config = dict(
    model='image captioner',
    dataset='dead-leaves pictures: piles of overlapping shapes',
    train_examples=145000,
    image_size=64,
    crop_scale_min=1,
    horizontal_flip=True,
    tokenizer='char',
    vocab_size=29,
    encoder_arch='convformer',
    encoder_norm='layernorm',
    encoder_norm_position='pre',
    encoder_activation='gelu',
    encoder_mlp_ratio=4,
    encoder_parallel_block=False,
    encoder_inner_norm=False,
    encoder_moe='expert_choice',
    encoder_num_experts=4,
    encoder_moe_every=2,
    encoder_expert_mlp_ratio=0.5,
    encoder_experts_per_token=2,
    encoder_shared_expert=False,
    encoder_patch_size=[4, 4],
    encoder_conv_stem=False,
    encoder_depths=[3, 6, 3],
    encoder_widths=[80, 160, 320],
    encoder_kernel_size=5,
    fusion='cross_attention',
    decoder_width=256,
    decoder_layers=12,
    decoder_norm='layernorm',
    decoder_norm_position='pre',
    decoder_activation='squared_relu',
    decoder_mlp_ratio=4,
    decoder_head_dim=64,
    decoder_fused_qkv=False,
    decoder_bias='all',
    decoder_qk_norm=True,
    decoder_parallel_block=False,
    decoder_inner_norm=False,
    decoder_positions='learned',
    decoder_cross_attention_every=1,
    decoder_tie_embeddings=True,
    residual_init='none',
    optimizer='adamw',
    lr=0.00083,
    beta1=0.9,
    beta2=0.98,
    eps=1e-10,
    grad_clip=3.0,
    steps=6400,
    batch_size=64,
    epochs=2.8,
    lr_schedule='wsd_sqrt',
    decay_fraction=0.3,
    final_lr_fraction=0,
    warmup_steps=120,
    weight_decay=0.2,
)
Rows from block 7 of the image encoder of a small image captioner, named by matrix and row number. Rows with one number within an expert belong to one neuron, the router's apart. Each number is 128 + 32 x the weight over its row's rms, rounded and kept within 0 to 255. All counts start at 0. Numbers have three digits each.
Before each expert's rows are labels from the 100 images, of 14976, where the router gives the expert most weight on average: "responds to" is what is common among them. Only what is clearly more common there than usual is listed. The data: dead-leaves pictures: piles of overlapping shapes. In brackets: how many of the 100.
# router: router (encoder.blocks.7.mlp.router.weight, 4x160), inputs 0-159
# up: expert up (encoder.blocks.7.mlp.up, 4x80x160), inputs 0-159
# down: expert down (encoder.blocks.7.mlp.down, 4x160x80, transposed), outputs 0-159

# expert 1
responds to: small pieces (91); frame (65); ring (35)
router.1:122071133096135151122128122154131097146128086141051148186111122143129137143156136111091124152164083091134155111112135163079111108101205125123154142086120090097075167103150103133203204158111091126113098105076147101107137111141131109142178121109147158150122106110140096062113163105137131133138127141162183112166041171122125064086109170116147129090077143147110113138125105113108143158147196101136115111106105112089158105088154077165095214179181155069132204167174143146129125162095135
up.0:136095127094073119181094075123128142113180165123083139130164069143194171110129135049125108187132140189149142075121105111123101190125165106140078118100142100109088154148089139152153080128077128178147057099071113170122159123119117177155112139139152125109167192131113078164061134136091100164144058147107130159144094107140118122127100143089130137112156131105070118111134146119141160162166085169131077135158108134192148115151156118086130156138156153097149138131098077134126203106099057
down.0:101137121076059171150125112132135152134127164134161103042172123131120138109125145116165138134085114148161158132164164092114182051172136131068153157123095109222108157174104196163133056109169118113114143103136123152090158146140124202159100168116111113193082176129136093134122145142143134142086133124127119168106098092086084198147074082108099191095088124080145174103145140143170164132152107177103083157117119155163109125111125175112094124120131105147124104115102061117100133142140169
up.1:098100100068116147162107140104151132109130108107065132153136067128191109127170153119134075137157102104138121106059112117116179094127157139099141200098117123138092183144106163091128107106128089115089118141119132112112140192105134164193171160101156114198117160097126121156080126082153084165111072128152177132161092113093074083099069161127146164099127105091096153107173094141129176158168123156140096112111168144153132151106176089116113195205122156099168180136130112088141141099144049
down.1:120174117167154124143090111114129082139128142224159172089129104156133132086103126138114174105153055115105093151108126127087115172182126133170114096104148171126147133144107150159093169160162142116128144121155127096086057095128161151113163140188075134084122131148155149215104100178122143052144088163174094184158154157133150197167138083179140137161156163140183111116118101131106073114146109163101069118198178105109099158113099182118146166101122095146140157119140168124123101108133164
up.2:090171125070082137174080139139143185058128140095061078164133073096183167140177154085105105179121152132136135072113097100130159122112156145151113152109130113144076128107134145149138108133116128157129094169055147168125156135074117141157145124088191077167131152109146111178096146113110118182065099119156151149123079120139085095117062167106157158096144112115066122130155106155126153187215120110154101112157150144130147100147168125115133174153126132097166140132109044134124188130177131
down.2:172131139111150120078133163105058170117126131109201151035136110148107136091142115107147149181079116172122138110140128106118148124166135174113186116141109122128119089175097147094093083108173087166076145099126124104098071160145148169106131194076123094086081162116114138103129107176126103149084118095133106218087176136114075186133129085107153100159120115096151142084123131128114038169169107181125105129125113145125117124144102146117135121092121064132091119166049116161164094121139163
up.3:113132118113105132165115048103133147125151125104058111131126095184164157170139131072151121189134174181175108042096112121195144158123142135154116128097127065106101128140128117160088110120120118156149100122066107151153161137122115152151127127141185105172142194143139087155050154111057122161158078101075110112137119115120116068069080111061136129093141091140080120160166116116155144154175039142109098144140115129156095100142150119099104132140133115099121128149092108187140163083165084
down.3:161126099071140116152110158157142119176101136074142123091142089079148128085162112122173127137074130162133122072123149087085168148214169069089123200165164152096108158124132150128083094102140112079069116103157134142106146171109149171115105168128151061170103138103137125148098172204130107123085116129122106144151157106082074132154084117098167142113138125084141173078140072154150156132209095199087095138189134147128125173141148143112095111172132127136150095133097138115124195142155155
up.4:100094095107109112126154120151118143118133110161069160138104161126139121146127166143060120139154080056135166143122124157089136096128223089082141145126108127148112212122155158094147144181110084085094114143098119119100116134085188073123143123113179118103097137112162181102106169113124151126078137170113199085135070139102120097089132179131135167092101132096105094121121057163123147137156163129135134107122130131111165121099153145154099225185185197085166151092164117106105120147150073
down.4:114125110097139148129091104143133134101098095112135097240099135099131179158167161158102134122187099121096147154119116176107163162076100126109146112087138198127085159095134176126168193152097122125081098105140118087106165171160104078146147147118107089151089079087190169104134126079152128101182165116142116155090128083102109084111115169164069166070149156101144115098167105114131111109205124115155135146115112140050121137057118140104135132099119068076114136121187109124177140138124157
up.5:120160085116130137197105135125121185078143180116074071089142091075232139081129153108150094148155142147200126061110138104123126134145137125128128120102124096130096153137125157104104123154111118131092078132108118132098156161126142163148173135110171095175158166108126121142083132128162129173108093126180127155169094113107122118132091119092195179055129113111087177102122134135134136179146120155164059077158161090160153111132176108106139173143111117080143130139129047092166197106177087
down.5:157124158141163151124114136129106153110108155097145088102142084081174132115107063146117136072088133153183137117162099139130112153198123123138141095177153152153158126101076090104090088114139141101148130125174092061101141133141153196149113120096095122187089123111097130184179105211119104067125139135193060149145172062145100144143119070137196156131158128142065137143082135152111095147128082125074106122169148152097135181126090137172128086174105093173108093171088146144129146103111170
up.6:115117124092152172172083168138151146124095147165087085167115043163157134127189148097104083122134112109130131103111122135119192110129170135095171150122099079146119159151143165139121133134069083136098117081044097083053178163161135143166127130094148130154112147100147146111067149108190098171138127129124144141141087122117101078088097149103130149126094119096087129074165099160146196123190148130153111161113146159123177122135175107133093204179128108112145142141152107153230152144151103
down.6:228175109130182079117098156162105153204097179077141114071109129151150129145131106095197161102112144147123147143119166086083101174181126153081135086177160124106098102121139135118082095073159131135141153121133138124137112167137125189123131150127144140145116149095091152177122086193075143074133068138112123174071143093111138192127128144135179154126163110141146158091091089083146068077091085122096136106161155169133116161155115091078105112156165161121108125123084137145140070108159124
up.7:138129122070137148104101150119121135133121134123138127102175040097202118113145158134139121141153148153188153113162137093125181067179209115085157187166106076159148167168107148110123092173067091118102120146102093120103142134095140163137148151095141099098110143074168125119115084143117121165066153152159121148146089097096092138141087148121115206110122070109113142125123133141174172086142162190115089129138118150106132128108239113105100168190140120124089167115155131089175137087103162
down.7:116132167131155096129153134145152151098128183067129077141197137108172117167132112154137095135156172162105109111194145117138146092149134136093123124173092108090155096058114150113166088164151110096110158189151073140118106124131144130162153144164130133101152158158059157107150056136076185135092120175122113149121093132106101111105184111128131108130104105200114176049186196105155110116108051118099145088111154111103120175110089064150139110140115146198100168091119159116124142071141128
up.8:147134137064158143110108136150161133162144124137140110105141055100200114094134145131160086138125159124171167082141140096145182076170161138055152177155094071153121144138098151086108076131100075121084131134132106143055165138073131138139135172089143111107090119103139136118121128132153087139084150107173095160148079108068057131143114113116125187059086087082123143103134138157162178100140140161100112126117097154139107159105194138094111193185137095132088169119122126115204111094097168
down.8:107168147120109082107138087154131169104150171071148083159150145094172033160156105131169122115134208163174150107172128146141116115130126093085114150126104139132116142123088183101127082163179133112132184159189091131162080134135124142131165083141146162101122177165090156159116040099090203101128113135143095159049085105112102138116156115115133119113038124160145169084179156112120096103093099105105128116163201130096134179120086102135136121142143148162085165109104152122112133112135126

# expert 0
responds to: large pieces (85); earthy (67); circle (30)
router.0:099105090083137174145132130130157119076159128149100099142127116103196121162136167103067054168149104088126121131090164162131159137092175136172141165104117075166077138141152139146171160192086089162103078172064159115119158144092143111140203105101149134168142133123116136096099116130132082208062130173151142119117069141130116079117082167094155112116117139116070135119153096166128157183130188094169112119129140128080153141102175134145128173177138067093168162169133102091160146123108147
up.0:178138156096153155113136182117135120163111116113121111117138093088150094139115129155129069132149113119166152093165115110128180096134124172109185161177081104174149146189130122084122103138059100112057148128087126109057164152047126152119147148079184077142097136069098139110122108130111135145085165123201097087151105079108076101098139125118107177137104101080134150083142142169142178093126167154088111141088134144090161179086215089143091166144100101138146168091134141128119099140075130
down.0:146152186104145093143082118169130154133157132147107122158141147115218057164123101123133110124185199171187131112199146138150167087128139167113138113136110100116145133154098145097168094146119133155085155130152089116130152151159099150115137123129178161104141147114080152098064044116076143116123113138154079148104118060090094089131158147113117086127056095139160150067163127125127097069113079111053104099160178133110105150151107080151121155192112099154124195113108162145102103095118116
up.1:089122099077169136137133177124157156098118126122054095129165113111128158134179169166145121167122135077099120131125127105127162111095114122106129167091153093130115196137099152126164150093151087132120105124097118145114143199079121151173181168064168084174109164110131104130125155066078088189114109155130159081115096066091080039099113145117162180107151144130096137172153121106150141171178137149101032145101106117115119140139160150076099162156062078162128120122143105104119182112139103
down.1:183131123124213166126086163078099128115134096086174098069096128099166199088157157194148145124094170196169089094074111067143109134088121140161152144151114104101134079117067147195095088150126126146134141118127059092122084075206130115171138122153113087121118103108101101142143091168147077104089161148130139175125101115154182154115108108127137110095116124094169108105101176117119113118107136100113142151187120104160121128141108173150113091099158119105147147119088091150160173061112164
up.2:132157136109148171154127153136123125113131126146094134173106077042159139131114148116116104182176082097127154088141117128097147096139135112127166168138128102164147125196126137133181086127088089146078126143085182116101164130105146135135188175057184072151097089064173138103136121120105100192058161136200133067156103131127082081117118143112106164136097086104085113087135143161159183121112157146120140128100130166090159141093184156139117196207104070126145138140142114091154152151106129
down.2:153131157113094107141139090160174141073177095146118138183135131127140099146159142099085118174143174180120139174163140127139077116167159139062093104107181102085152122088114070142145077127147096123117174147103071157145125150161137122176158114138157194145127167172086140092110080094091170087120087154141129153104099110123037092172141154108175111109091136149146139066206120080087111100138163128123172141136153151155099163120110028087105128123128138116089173164143159118172120096121104
up.3:136120163110173157126147157083109078176125125139090119153155115143114094117143083160101091170128126115116177107124126079120208072125121132105165138170107088206179142178115116105126116136105097119102137127106156096077192118078126118138127134072168060134112110048128137105124130114132119121090133101080133063181148105112109107097154143113139166133102100108146105111108134164142182128139144115102129155090138230091158170090212147125064118172126085147137120118165163134068059171098119
down.3:186169147092123152139073078110144149145141191117131115084196086125238150116152103099128092140052188144183113064125161049179146142163108183077111160156092147111151136133117142133128074113102116127123141116101102151136149159138124190137173163178154112140129186135070124141076119172077139159159114108108082158135106125110127110094129120108132176135102138111129170096154145130152129096121084164089120126149146177162146124132152099098102157180168173134083171124082127130134085099159104
up.4:126137144140136181114058187049094100135122092129078143176118126122094122114114115174031054156112095050142129127158122099091117115104147169136162146134132094139156168151138130090125147158081127149122122111070161073155147122109161084087162151086155124148136100120126097116127165112117085173086103083149161023176109145145097077078151131146145112173116111115110120120061106187133150182133175117176164151127129129107178119098168140147144155141160119121185138115111108096143146179109145
down.4:153120178117131174117143068132111127166123193154167148053122138146117128189135044121158077111088191112128137177140114128155128149165129103134142155132106108062192125122105117173139126142106155127158156131133134097132129069128082227098124146127102148094156173157068115102135127170021124117138107154078118138166149162141172188138158139105070127160104126157133134116115137084128145092105082093102088139144116163140097184194087121163117126135157135146111122199116180139092119152117146
up.5:101103085098162143161154110136149141171146082122053153127105108179161128104109145124083088097137094084115107117100109136116137112101164154108140162148097130134078156095134134095153178165123065128067100147124190141146155135061166094158128147092170095153132103112155128129104159100084134164053100126117160064140089142096091046100087168138126127084104159106105127169096081135115134150199207158163153081080138135098176133091169167110124197177129128116154151113160099107132161154131084
down.5:087117118077172145143145159089179114130102064150126140172122134147149120161171156158117137124160042134118096132122140150078130068101204130073173136141135054122120129154152174107135182116097121088093183134094140111113160110141115106164131137084193082087050120105187171106107107085159119110133102166129161161133183153087122161170076157155146146082160164141158146114174084110099142136138134100120103157099161108148135174137141122146119107096155147102084133136181086141227152136141162
up.6:118096077116187164140136137149118108141139123160090152095134119113151112081122162106068070114142103051100152128086158139133116145140152134155150113087112152149116080134065118154165157151106123126113082153076146107141140088092141106113158113131108143134126093149129075114103153139161074207054162154175138122137113122168137137122058163134123092105086139119065145171069109188088136142137207096137143141120107112077153110157174194124085153168094045121160186184115082154131147145092139
down.6:137142161168126078125180127157124108135114113086117122154116090167111108154144115140141155121080179153091116147133094154105174089071112140110094110135124169101147128131110088127122147193155089132141158133162117189152073128204103119163074078152090160068130122159128144166114051120109160049207077160094098120111133161149137113099172148086120093122123129215150140138148182056073151132102100105110140073119159137128105170102080099137166116049121173112100119085098145118118116097138123
up.7:148136090074144175192125109130137128092141112085096121139114093108130171120162153107149105200134120129129078130120125086138138139102139091123077129069170124124119129156164132192142092112087127115128071116068115176141176169129146164153118158113126106172141199119128080115087153107087108219121114112113125136152090129100122134131083138088141125099145170067098092146152098139159145142192122170167047174120136108189126092180179136082134152153116073123116138148146077079168199100189117
down.7:140142134064043108104077176115095125123111161098146170055134100159136087147154092082128151147079173115165130040129087145114154120167095113158093069091115117107176102156077150161099112110119176155148130101122089094161123093141134190109122146164135120128156143132121100164161123144083046118098077073129123141190135081134150121097117086112151157111121086117106163076114131133142147134141117155133131113250113117122117101217162167123096124122144157139121131128105111157130106111099083
up.8:123099090067166179144124105131125137120117141139098091136138071153166138097133142114106099136177137141146125108050130096127127123103134139075123177130125131166136180179104144136135075156118100090093091102104145121070145174126141127215148146109127119229112142060134154139096101106145084175100114167178151144146069093106073081104079113119147146092160165111089140145198120143116194151169132168135064141135107127151153098102150129080105193151116126116106179104160090116158169074105090
down.8:164125143148085152080113172136117105133097167126098124051153203097179105107125118116139096101099135171141117151150149151151111154185063058109136096133197122133159171132102138155110111131171122134134165111149143078153087100126152164152166143139186126140131171112156132195149108187055100164123098122128054167131149094087101129120151118133143208188095123141117149177115183105124123085169138149100118099123106049159069079101125140163191156104150127125106143142117125072170112102126116

# expert 3
responds to: small pieces (70); vivid (55)
router.3:138135151161145090107145094127112141170105130102181150101153130155066114119112091158164194098080169176105138145123119114170129118140067136105130099170158174105172086104115106108075095078170171100152186111178121157155106140124108165119056140172068139106153129160119157169153126157128129068156150131099078148107198113146165190153155074155122094130151153139177152107116165132085091096114069146089166160112129145164096131163062166142124069082095118193102103098120168137116097144114162
up.0:114097096140130144151137139138150116182081088182095142127116147119084107150103132140124144088158050048122105123086156134083135102086184123105101194093110143175140128111134172093148154166146105116097127117149160112134131140096144075140123107121124138169074114098155172109135147087139141124107186173069200125111061155093093112154146141151119147133118136164142115203067108122145110138164219123165181127113102100056101136035134136125176136154118118103105160136190087081114116125098170
down.0:125150191102121130145120107092161107132163109120104146186125105185096119152156113103088080122140123081140124076172118097134158110165153146145125163143145097132126180164134113086109137131073085113057119112110131111085155193171137097157112131113146152131143157159126118068096159122074153095192158153099119158153098167097094115106221150097118115147070096090116165114189143139099122122078131162117152122111129132113158107118192068120109167182170225120186143158120144135110116137141036
up.1:176141106137088180136092152091098082103151156103118086113135116111158167038150133098110075185081129114176111063127075107130161139126137121145136133157119083173133154185102100163107094113091110160120108096111088108102161123129120158144143152084186132154136180092126112127120151133141114169137173105126107078171131091122097099109098123052157151183145080110044107105121129180214187159151101157148109137162132139196142136126163155100106109160148134118168128148061129131144146105154053
down.1:158111133147124194114083178082158117117180132176133135162080154165162149111171148133086099144129106079144138120115131114111149086098183163129156116137062098169128180189142113118135102113088110135077077142120123086100152112133141160100183135113172091176105128076179089105088204166192089152112179130115149030152125112142129105093105134065080145151139109094093109128075171161193197123153141088134163130102119142127172104094143136169127132111124141143144133141108079154121071123122101
up.2:103088097177090104066144119156129082159098100212179169159092166152122128152136131152135128119114093122099093159155168191141077159106129103168123101106106147118123126096171105125146175116113116139138144150112167154167112088139148116103130109169111188079184069168174110091179113139105147135129095146103096170129135148109112134163145127171093052143111178219121094124156091077095073105121136066168158126095099081111123072114096046137108118123122139106125135128176103107102090178117168
down.2:164140194131070126065097136121101122141137134134120126000123122079145070110092131146127081120095135173168184146078135113091110171215167135124138119118127139172135124095156054133087111104147134141149158140073098149145139111066154155079107118091111107075209119141134076102154122166102150111077145135134084149136183141140104185147131125156154155146131104128060185152061177148138154140111149143149154139147129121166131186148110119163140100104092122141142103134134111155130119125097166
up.3:143080115136097142126107180099111100107147123162063158091130131173109127093135117138046116139129093061170148117081091125110171097089176148143159133111068091138072171145092106115175175170103072116090114148100163140120168121095144121117146081073145066164142103102136122095124165131130116151110123146104177036150080117134132072075077152131142174168092114095105128143097116159132158134153202145131146155127146135082153160086185143138098185165187159105176122138105099156108153142108091
down.3:145133145152129105136085154103099161099174103095101064139134157090140069129142181145087085102097145114169114114172096164097126150107147159165112113110134080090064073073135125124178129123095124094105089135071151118179134100150134111119144107076191131117181130131223123126101179170175064159094139094171061117136107123139122139058136130097135115133088122165073087129113118163103146127095126168164101097134081123155178082085146094139141118121171127102130150163071135084189153098140172
up.4:076134070114102081142142157147138129098143118158116132183106131117144167152160175155138151087208135111160095146118187218136077147099144107146118110088125137142107120110128177098203214193103076128079126111103187162131174153164091085083110109146133148140146114160156165131113109127108130124139157152117178157130094168142133153121116149131112126082141181120159112157155076110154110106147127148169148067126118060078098097125150077119180102171118127061117176141186124162110149132134190
down.4:090084060193164118189075102153152137139111133204100097138116120109173173139138094096078096122130117116122132144154106137150120097075145150145137155119141152130134172124125169144157138119082110116041131112115135128169098167166160145196142149134150109146115104160191115069138150097153093146148179140108201131072075139069134123139118135128128078055135145089151089146119139102109196167144080143165156093122094120128190082093157126106137157170160144057191151157171145155133125148140103
up.5:166116169134159155113081116090082137138160105095133163068139143058109109044121120111154146161071136138156126135116101100153149176187122161173142112119121109129154091159101074146054094110110127156134145089118107139101141126062140147076125131119123119132164145133146089155108151158228115146133152120157114066149133106136153092104070096122134133177141101131130093140071134148109128141166194103105201158191119139183126138185115172134096119120102106143142074130052097177153122131074183
down.5:091081143103143128147162137125167123088156157116118087101123110082156086132199143129118157112138136104071203103123178154179084150147113078164126076106070116074090078095077153105158130187159177122119166171137103144130119048200112156106189105129123135118111126124104136111130090146146146137117147099189120162090128148146199155185110182114149147121061098157118150149136142109102125115086144087191133120150146096103133158130170100150161105163126108091137187126142132087177164126132204
up.6:116105142138126154175103187077100118114145060166133112152083155090104146155107171125104101138137034033110166133073119137108093135059123160172130094104135121132143127113137080151148175146121116217081072147119105079128133129150204136126153137107142140152137133147117079114121191132159084179106183082170144122127128127153142097144129139092171078174174127124101118127084102110161133228105163108138147132138116103126163097154136154130137117144110116077148122159113105100145142167109208
down.6:106096171109149131113118133104160125141129130164105104063186125046136142125146175101172084117122130055134158124085135138167134133161147171121110088099102103131137118097069099137165116135225135137157157153134122129160104150099068134099168161117108133180124121132100130144115059119176088165114135166106095111082100165091130147109141083103097184082159120154119152158003155101154095144151119128162162113135141105141113130156148216152130094132092066112124173139100143159080180094129130
up.7:130099137069128157145113168117173110138138088150082146120137092131165108148162178145138147144170140068155157086102152147108164093119150135118177187159068067195104150130114170097200133178098045125048128140106127110078181157107130135145140153080161092171086119105128124064062100126096104181113147155136121132125095094097060117134101165111103182096078108093137120129174133160145173114152136165108099104095142130088125177059159123134100137192124159104123154113145128113113133119114088
down.7:127094125082116213127074131133087121070138164131105160143147167123197201082108103063085091177048174177156097135156108070157132098076154122161078146116164163079133156158141122140111127117096138143150084142114141103163142120124198139151142119164124179124108119172148077114104163117127147141189153098157149130148098158168149116162077119147134138132140125065183120155128096136142094108139100064148113133176094094197117086148129089092131165079131124124130088130081090134150116098157168
up.8:154137159121103157146098153057101131091164130119106069129122143109164126100125097082133090192136120113186146120104065069114130096123119156137138135164118084184123180158142107159100109113111135185122063112076114116098171150159153148133154155075198098167151175109153102138122139131117090151146137074145117063159115088123082107094094145060148178175125129086090120104145112179227157159144089140109125153106148126168153101146202092116109145130150142136152146164081110110161146076144067
down.8:144131101115133178113074167110057119129151101114118090105129129114133135088136137116088077166084114086155155085109166114151147090080185166192173114121095103137117148148122087130109157173083097177095091114065129077108170028087151116107163131090179111166110105153138096088125189125156098157124214110154097059157150097128135134084083079114150141149092114102070094176100166169127158180126107148177160099128151139140144121124162161158124127132143124149150131157108079167174128114104130

# expert 2
responds to: large pieces (75); dark (66); earthy (33)
router.2:093153048108108147209101156142121138061108105139096125114106125119172134109127148087109088194187114111149143098100116133092154116139151095149110177092127066168091136149171176098157129166152085118080100155110128098159106145149150143132188150098140107159125140141129103125119171067101102196077127121146174144138057125112096084106099133094168167128090132099084106110121118150174176157121146133160114106141155126126185114096188083098160164181164137066166177159118107082143192120170147
up.0:177069109099131215162074097164109080113126075163132153136124085165141208107127098064072131175126118145132098137123106097132137134115119108137120123091134124145132156161111126165134140102053137169191044096074153146118198131156123189158109187128118113151121132143169063133110180136110082166153138146101110121193134171087157131134075152123119096127158131072128110143155112135156163138190114164160144186104095157178090106161190153119124129140155139151159126132104102109122126175164127
down.0:179117092066099154137073163117084108137111152087118122046151077118138095110137072069159100130071147176122121104116111100095131122166139122115097175127151092163142138190138118144081112120070144081108112069136127169133144133141138177098094166141167121159086120142178122127069126191089076124137142134086085127191131081113157150109083111139153176112141120101126122125086096113151139160170128212086127194103135172159109110156152185069106119083159178104098091108100101125130141153107096
up.1:105126068093165179186136138105109111099155130129072133098113080083211179131129182082106096153123104133155131140092140130157081141120198104170132099060117114133059110119124148163138110147124146136120103097081147147139112126032129147114174114127161104176158135146119092146098125096137075180046145134162175135151095166114137119141073128094136147122120144103070127182111103113151130159154145154172083087147118079137117124134155138103138148153090132060146120173120055133177161081141182
down.1:132083119076091152093124159105156141153162210126137157132184127074101076120155187096107117155087159124102163085104137138187118092144117142139131099140105112121144110118048115128151116149138109173152172208202110146141137086132099149103120109155136138091165140156112125167113082134179137094128121145144133109162078044152151111139094130105073131155097089125103191172089184119090077146168116125167122124134163185124118179136113120140106060153156087116108131189096202108112129088125165
up.2:164145148134109168080121128144142110161138137171143112111124076098226108131122172117114115122169135148178132103064149146131116137140172113135123133125143055117121114153147141080105098103060107115120134154114126032122149127154120153106181120114121136121115112091153118093113098175180109124180104107168119196149170157117097185170137130131111112109082116084130135078148120098164127108090113131107081130151120143167121144087114042120114168124167176112122243152140143122232105089102167
down.2:111112128098096038123159094146191156148108126124125149107116155122131091166148124125150194046094154148060128137164172136147139120155108118085072109154087185110158131132105160091173120143194138103133223140158147128189103144107103126161102158177085132145089101130112168158140050101090180130115100156078107135097128126094110131127134095155118126168129112144163124112125124093096065084104147123072105127127146119094120185115089155130127100108138149158085097044097146111054143173136139
up.3:084101090082145148147112119149136118200134125143106164196127116152132159125103145100139140154137118101109136133071119207091123107069160111128120156037151086137091176123182171124164162162101101120076100140106157174175178132163117120139152143135088133176043091133172120106101127075128123200154131160098172151138081179120140093105135147155092130080104137099091104144161082109098147104180169146155123142097141118094137149117140106138078206154169120078103172136167133135108124187102091
down.3:141129084110084148114125132094152097113104088113083077157164117182159139158142128112096115094150105144172105079131142162135181130066147139110112170148120104121089131128112178156150171147128070147090127115142153167158180125116125029068138134127159080178142088116093148151111166071156131142122124139101168128124120113105115138134033143137089203128165109110079155084147092182103104185111191133147140089083159153132149121079146158082128123166125145183147147170142053069167112106158132
up.4:112110115089193152194114098116130096096128130151072157074113094099202129139132190094077116121156098110137125105084157154172115132103187129151134137080123102124079136110110130169163138125110097096101100131104133218165143090093096149160187107128153171139106132130137085103086167112196046169105128173120175114135099172120148090141099150114123141126132150131108140208097096104077150119159163111175136099139082077153127136103174147114076143180109092070113160150129114139164170102083161
down.4:133088123158165143077135114102163119125128077160168112158118134110135141161124162122089126151111212160129146121112159190135194088132100133170116159190134125134107112120121130105185101121175121083193147124120107091084139117175162145117094051118144119124121128146157170180104139115171114098148085106071117060122152096148102115049169203144102111055117093181147104089134169131135091093130092145192191124096123112141090164116099099096128146123150157160190153107105195136101123119099097
up.5:100117090098147137171134136147141137127115122132068116221122099105158136184142167140109119133154105046093117107148155166124124116075149125111147194120182095143097175137130158104172163197106058134072119131128120135119153128156159067168164114114158158172117106155117161116115143075116123155062099174133142149145042190129116018099125157125128122083090142146137117153134128115126157152119141101154100085096132153112134121092163131134133163203107086069127182113164114078082146128120127
down.5:126091123112148124136135122110182126135106141149113101166161120181069125157134176159124124125159077138110188133058148105081150109069124165100146140075124100131070148080121204114111161133154140106117128084095156108142158191145085054130102063144182101192097127121161136150085156091128148163141115173073101090128128151100072061083169113140089098091126147093151141138187123134124147160169179147149115149057082160089156149096137137103134102091124153106154066081150096122117149135122085
up.6:126111085098077175138128130133123096070124141108101105114158070178176170114144143116126094120142123129151142121069117126087154122165174083161118130126123088152075166187121146193137159132069116144092110111084138111127188143157137129149164128080154103158110159115229060078115176157112084166152150097092135123162093108125105129088082136180126157100140109094074141130125106125178198128151160140144115146124116130137120123162194120127128178143192156077180177141181095147147125157148056
down.6:188124117091047102113182071188121119152139117115098137015146127098112114112120115102166165194089129160150125070067126091094185139125152166118151105137152154153128127139105131133168088106110148156122134131152118178126166173113083173146136149130108146185158174123133124166116141105128123125142100128061138171151163086091181193183100111108112200077104150108138153119078172164126120112133159220082153106133111154181128136167079151097114132150120123132115132103128157145107134142124181
up.7:138077140097097134122095087116189089116154143135078204165178107202178114189173131119107129137151120097121153087151153176110116096077147124141127085116124137078109154120104154103189164184126118128115153188161173151155151130098055121134160084138144194139159102139113126085054108126091095154159110184078133118142090149133108110094122169153091135108081128172117134164199136147132141111147120113086137067090142127097114132123113108141100148184172172140118171121166152148081103082119065
down.7:127113132107178150179133086120159140124107135131102139197150059101103157144228131130106105157175118128121171056127106130144170122073146106125131162054099070118046137162101142110199144137138117152075071118085117126124201128127156089137138151141114146169123137152129118107091188099148092168139146150134142157175119135118137069101133144094090069128101111121092144121086115167144199100168136131129170106094152144106177085142191133109101104121058092124165149121127089166129162143109094
up.8:147130134112122154105113157099133122176133129103108113144145091104137065132142104170151129142146167097166184088144121121150149116135121164069154156166084089138162169183148117073153101172109093101116147133082135102051186131092098104180106119099176101161124138077101173138113133139096137078077164139170150119142107074119097078082121153117150141140089086107168134105170135214154200100086139161113160142084148180098178183105199129184111154161092116190134140098124149113093129157111092
down.8:138163173147140114117131122135150210069157158118128136097147139089185115185159125110072132173127170170147132115182162166114140113180090109173151144136109150114139118168136087086142106123088132119113154156151132176121121131089074169123161139169159182104162180086051118116138093188071127090124097121192039136125131127077109106125158115101118154127105114165144197086169159129136124116085064141080097140105136156106134142196111083135106182110088098160124202134091152109122125138110112